Weights of a small image embedding model: arch preact_resnet, depths [2, 4, 4].
Rows from block 5 of a small image embedding model, named by matrix and row number. Rows with one number belong to one channel. Each number is 50 + 15 x the weight over its row's rms, rounded and kept within 0 to 99. All counts start at 0.
After each channel's rows are labels from the 100 images, of 14848, where the channel reaches its highest value: "place" is the part of the image that holds the peak. Only what is clearly more common there than usual is listed. The data: close-ups of made-up surfaces with and without defects.
# convs0: first 3x3 conv (model.blocks.5.convs.0.weight, 128x128x3x3, each kernel summed), inputs 0-127
# convs1: second 3x3 conv (model.blocks.5.convs.1.weight, 128x128x3x3, transposed, each kernel summed), outputs 0-127

convs0.52:49 49 47 38 22 58 30 33 48 37 52 25 14 61 36 25 31 19 39 37 42 35 64 23 34 49 37 21 43 36 27 35 38 39 37 30 17 50 25 29 35 22 39 50 37 52 37 45 54 35 50 39 27 30 30 27 53 42 44 26 45 50 49 50 57 51 39 41 34 50 52 34 42 30 41 36 51 38 44 42 38 22 44 30 45 50 33 44 53 46 38 52 45 54 49 58 26 23 53 59 50 40 46 20 15 55 43 30 28 41 52 49 41 57 35 47 39 47 39 19 34 45 44 30 39 25 45 48
convs1.52:37 48 52 50 48 26 54 44 53 91 47 33 34 36 54 49 42 45 59 45 45 35 53 49 46 56 48 41 22 47 45 41 53 50 45 46 38 38 46 42 38 34 50 43 68 21 54 76 41 63 51 47 52 41 60 35 25 34 41 41 32 33 75 49 53 54 34 56 38 25 32 53 21 42 27 50 51 51 42 32 00 58 25 54 41 40 45 50 22 43 49 23 66 31 41 39 59 44 40 21 76 60 35 37 69 35 46 14 52 39 40 45 92 66 50 14 59 31 35 61 40 44 51 46 56 59 31 56
place: top centre; top left

convs0.38:28 49 54 65 28 49 45 74 42 41 64 19 43 64 37 42 66 45 41 52 79 41 53 44 58 61 48 69 31 51 55 53 76 51 35 47 14 45 29 47 50 17 82 38 70 38 32 80 38 45 39 40 34 55 21 43 72 52 48 32 39 46 46 35 38 48 37 45 44 48 49 33 51 59 45 49 71 61 48 70 27 36 29 46 37 50 57 43 36 41 61 77 42 57 38 74 52 44 36 58 92 15 60 09 36 56 55 29 45 38 51 40 62 67 36 49 69 57 52 48 41 65 42 30 38 53 37 62
convs1.38:65 53 57 64 35 37 18 47 67 82 63 41 35 67 35 53 64 57 49 33 42 57 54 37 56 22 21 63 17 36 32 33 50 42 44 78 39 51 46 37 46 53 51 57 54 45 49 73 58 28 55 41 45 24 46 45 68 43 49 57 68 45 42 39 43 40 34 42 50 60 31 35 52 44 42 47 65 72 51 33 47 59 14 71 28 54 68 57 67 44 55 57 43 39 30 36 69 63 60 47 98 72 50 71 34 65 94 56 52 47 58 51 86 63 33 65 82 46 61 50 48 49 50 47 42 57 44 52
place: centre

convs0.104:64 41 26 56 68 63 22 45 48 47 42 50 34 34 50 57 22 46 67 67 79 50 46 53 53 47 34 60 34 20 56 42 28 46 47 37 20 49 51 45 38 91 16 50 27 44 53 32 54 46 54 59 60 29 76 43 40 44 44 62 54 67 71 32 56 32 37 50 57 34 38 52 39 31 71 58 24 57 42 44 26 65 29 30 71 60 50 00 37 45 53 47 43 59 68 51 40 27 54 58 28 41 32 57 80 36 52 56 59 48 43 61 51 47 24 42 47 20 59 53 47 54 43 51 44 30 49 38
convs1.104:66 39 51 46 56 45 54 34 47 48 09 39 54 39 54 86 52 45 45 44 38 48 41 59 42 38 68 40 50 42 46 58 51 31 61 51 64 31 57 53 56 62 27 48 44 40 46 44 00 54 60 51 65 64 49 36 45 17 59 39 72 65 62 52 28 65 37 66 42 15 64 33 43 55 79 45 59 61 48 35 37 70 54 51 72 80 57 37 85 65 64 52 33 57 83 51 58 52 69 82 38 49 51 62 51 39 61 44 48 69 41 31 37 53 55 38 56 26 40 56 53 34 41 65 58 42 53 07
place: centre

convs0.76:46 49 46 50 28 41 42 45 44 46 45 24 19 41 40 22 44 31 13 35 38 29 42 13 18 52 39 17 45 45 45 34 31 35 40 40 31 41 28 25 42 35 46 44 39 55 24 38 49 35 49 40 33 43 37 43 44 44 37 11 36 34 42 41 52 45 67 29 32 42 39 44 38 36 42 48 45 32 46 43 43 30 51 24 47 33 33 24 46 45 30 52 37 38 62 40 29 15 36 50 53 47 48 24 19 54 43 50 25 44 47 44 51 48 30 61 45 44 43 32 29 38 44 31 42 37 47 62
convs1.76:45 52 53 32 51 38 18 38 52 77 26 39 39 42 45 24 55 60 68 59 41 40 61 45 48 62 32 47 29 56 38 39 37 32 52 26 30 41 50 45 47 36 68 56 41 46 49 74 60 49 58 31 51 50 57 41 30 57 20 40 32 62 48 59 51 53 35 46 35 51 29 48 79 44 34 72 43 83 53 39 48 44 43 58 37 28 43 51 25 57 40 13 63 38 22 33 50 59 41 23 53 65 29 52 70 48 41 06 49 39 52 44 83 90 43 35 53 69 46 36 29 46 57 26 48 58 44 46
place: top centre; top right

convs0.35:48 42 45 42 70 19 54 51 44 37 49 56 12 39 53 68 26 55 76 44 66 62 13 65 65 37 62 59 47 43 47 70 29 60 53 37 37 62 64 61 51 75 53 46 41 58 59 35 27 68 51 55 63 32 91 56 39 48 34 59 64 57 50 55 46 59 34 49 53 64 50 60 42 48 60 99 62 56 52 50 24 79 35 43 76 56 39 11 51 29 65 48 51 51 42 53 52 44 60 60 37 40 21 65 85 53 33 65 60 57 26 53 46 40 40 39 46 33 53 59 55 47 48 64 51 32 48 30
convs1.35:58 30 43 28 39 50 37 34 46 32 22 47 46 27 38 77 48 50 37 54 35 60 57 53 36 48 75 27 37 45 21 37 59 32 52 43 60 43 56 52 37 66 19 46 42 47 46 38 04 17 64 59 42 45 42 47 52 34 45 42 68 56 47 51 33 61 38 61 53 13 41 36 49 62 64 44 52 48 53 41 13 52 41 54 72 86 52 26 86 82 69 56 39 54 63 42 51 52 75 94 35 49 37 47 48 42 50 48 51 63 28 41 32 51 50 49 49 37 51 51 54 35 49 57 56 36 55 32
place: centre

convs0.113:22 64 47 60 59 47 70 66 46 63 47 40 51 48 68 51 40 32 77 17 60 33 58 55 68 70 73 20 80 61 55 79 73 50 35 48 38 45 31 44 51 49 35 35 50 48 55 61 55 74 49 40 40 57 43 50 43 43 37 57 67 27 49 69 57 40 40 45 32 37 71 42 15 84 45 45 26 33 42 62 35 47 76 49 53 38 42 66 42 36 52 36 63 56 60 67 36 57 73 56 60 27 56 53 26 18 45 03 33 59 56 49 36 59 41 37 62 48 49 44 64 45 58 40 39 40 53 19
convs1.113:27 49 58 24 51 47 31 56 52 67 41 58 41 46 17 24 41 49 57 45 24 26 27 31 50 34 55 31 51 66 67 44 51 47 53 59 46 39 56 24 68 43 60 49 54 62 27 51 45 50 47 39 42 21 49 31 80 59 54 28 17 25 34 55 38 57 54 42 45 57 43 54 50 63 46 56 50 50 57 46 53 23 61 77 45 24 32 67 51 47 50 66 52 21 50 58 49 64 69 48 51 51 64 00 36 42 62 52 44 22 53 59 31 55 55 57 21 41 61 26 60 56 41 16 53 67 22 52
place: centre

convs0.110:31 68 33 48 41 56 68 43 69 75 48 55 40 30 45 27 51 52 40 49 56 32 70 35 60 35 24 38 48 51 62 30 23 35 46 22 30 72 52 40 47 56 58 57 36 58 16 60 33 46 40 41 43 55 29 45 46 78 21 39 45 65 60 48 73 44 65 44 46 25 41 49 44 35 76 00 81 39 46 56 34 45 58 25 55 85 41 25 63 58 61 59 42 53 79 63 42 62 72 39 72 62 36 54 38 44 33 32 45 47 48 64 52 53 65 62 40 27 52 40 44 58 47 49 53 46 43 51
convs1.110:71 44 55 46 38 61 63 45 44 82 17 56 51 36 50 61 66 47 50 64 28 59 81 35 39 22 38 48 41 49 56 63 56 65 58 84 31 76 49 58 55 54 60 53 40 42 60 68 43 42 66 25 44 52 63 30 43 60 45 58 62 50 52 42 39 55 42 57 41 18 34 53 53 36 57 98 57 64 52 50 39 28 57 69 66 52 65 49 54 62 28 17 44 54 58 53 52 50 32 26 82 73 60 43 36 55 59 81 51 59 53 45 86 55 63 54 79 38 60 33 19 67 50 45 47 41 61 36
place: bottom centre

convs0.43:54 44 35 63 55 40 33 45 39 56 51 19 17 16 48 42 32 34 51 66 59 38 33 48 47 49 32 48 26 25 39 31 44 52 22 55 00 31 51 48 41 50 37 52 36 14 41 69 45 40 47 34 39 32 58 47 49 37 12 59 50 54 59 40 30 34 50 66 34 31 19 39 59 33 57 22 40 45 42 41 23 51 30 49 43 64 46 25 28 56 22 52 43 44 55 72 33 22 27 71 46 44 45 64 47 44 42 32 62 44 41 51 39 43 45 37 54 58 64 47 39 48 42 38 34 44 39 48
convs1.43:60 45 40 97 61 32 65 34 65 80 13 60 41 41 49 84 53 43 46 54 58 41 29 50 51 60 86 48 61 45 37 53 43 46 49 66 63 56 60 61 43 47 45 61 42 40 50 65 18 60 55 66 47 58 54 46 79 36 53 37 92 41 44 49 45 66 43 38 47 46 76 47 53 54 46 51 35 70 46 43 44 52 60 68 75 57 64 56 54 53 55 72 53 68 54 60 41 44 58 58 82 69 47 92 64 66 60 42 43 57 52 60 70 48 73 47 91 36 40 51 51 42 48 50 58 39 64 14
place: centre

convs0.126:19 47 48 40 35 26 39 47 43 34 71 22 37 49 37 35 48 41 21 35 46 37 45 18 32 51 40 30 33 34 44 30 63 48 42 29 24 39 28 36 51 13 59 60 43 55 35 48 60 38 48 26 36 43 14 46 55 42 35 37 39 37 51 40 14 52 57 44 36 46 35 52 66 38 33 40 44 41 43 54 47 37 46 39 28 48 52 27 34 28 62 60 51 57 12 58 54 42 14 65 66 22 33 32 24 62 47 52 37 39 61 44 44 45 38 35 58 54 44 32 47 50 44 26 71 46 37 53
convs1.126:44 29 55 69 38 30 44 52 67 90 62 47 54 86 50 43 34 56 44 47 75 43 70 22 51 65 42 43 45 47 44 30 33 39 38 45 37 46 37 16 47 39 59 51 62 32 45 60 55 37 42 61 36 44 41 56 62 58 59 34 84 56 57 42 28 49 15 29 45 45 37 38 56 35 42 55 40 56 56 39 55 42 38 45 28 52 81 53 44 38 44 64 65 42 54 27 43 53 46 03 85 54 45 63 62 61 69 38 43 49 54 55 89 62 55 30 72 45 44 28 45 29 49 30 38 70 45 45
place: centre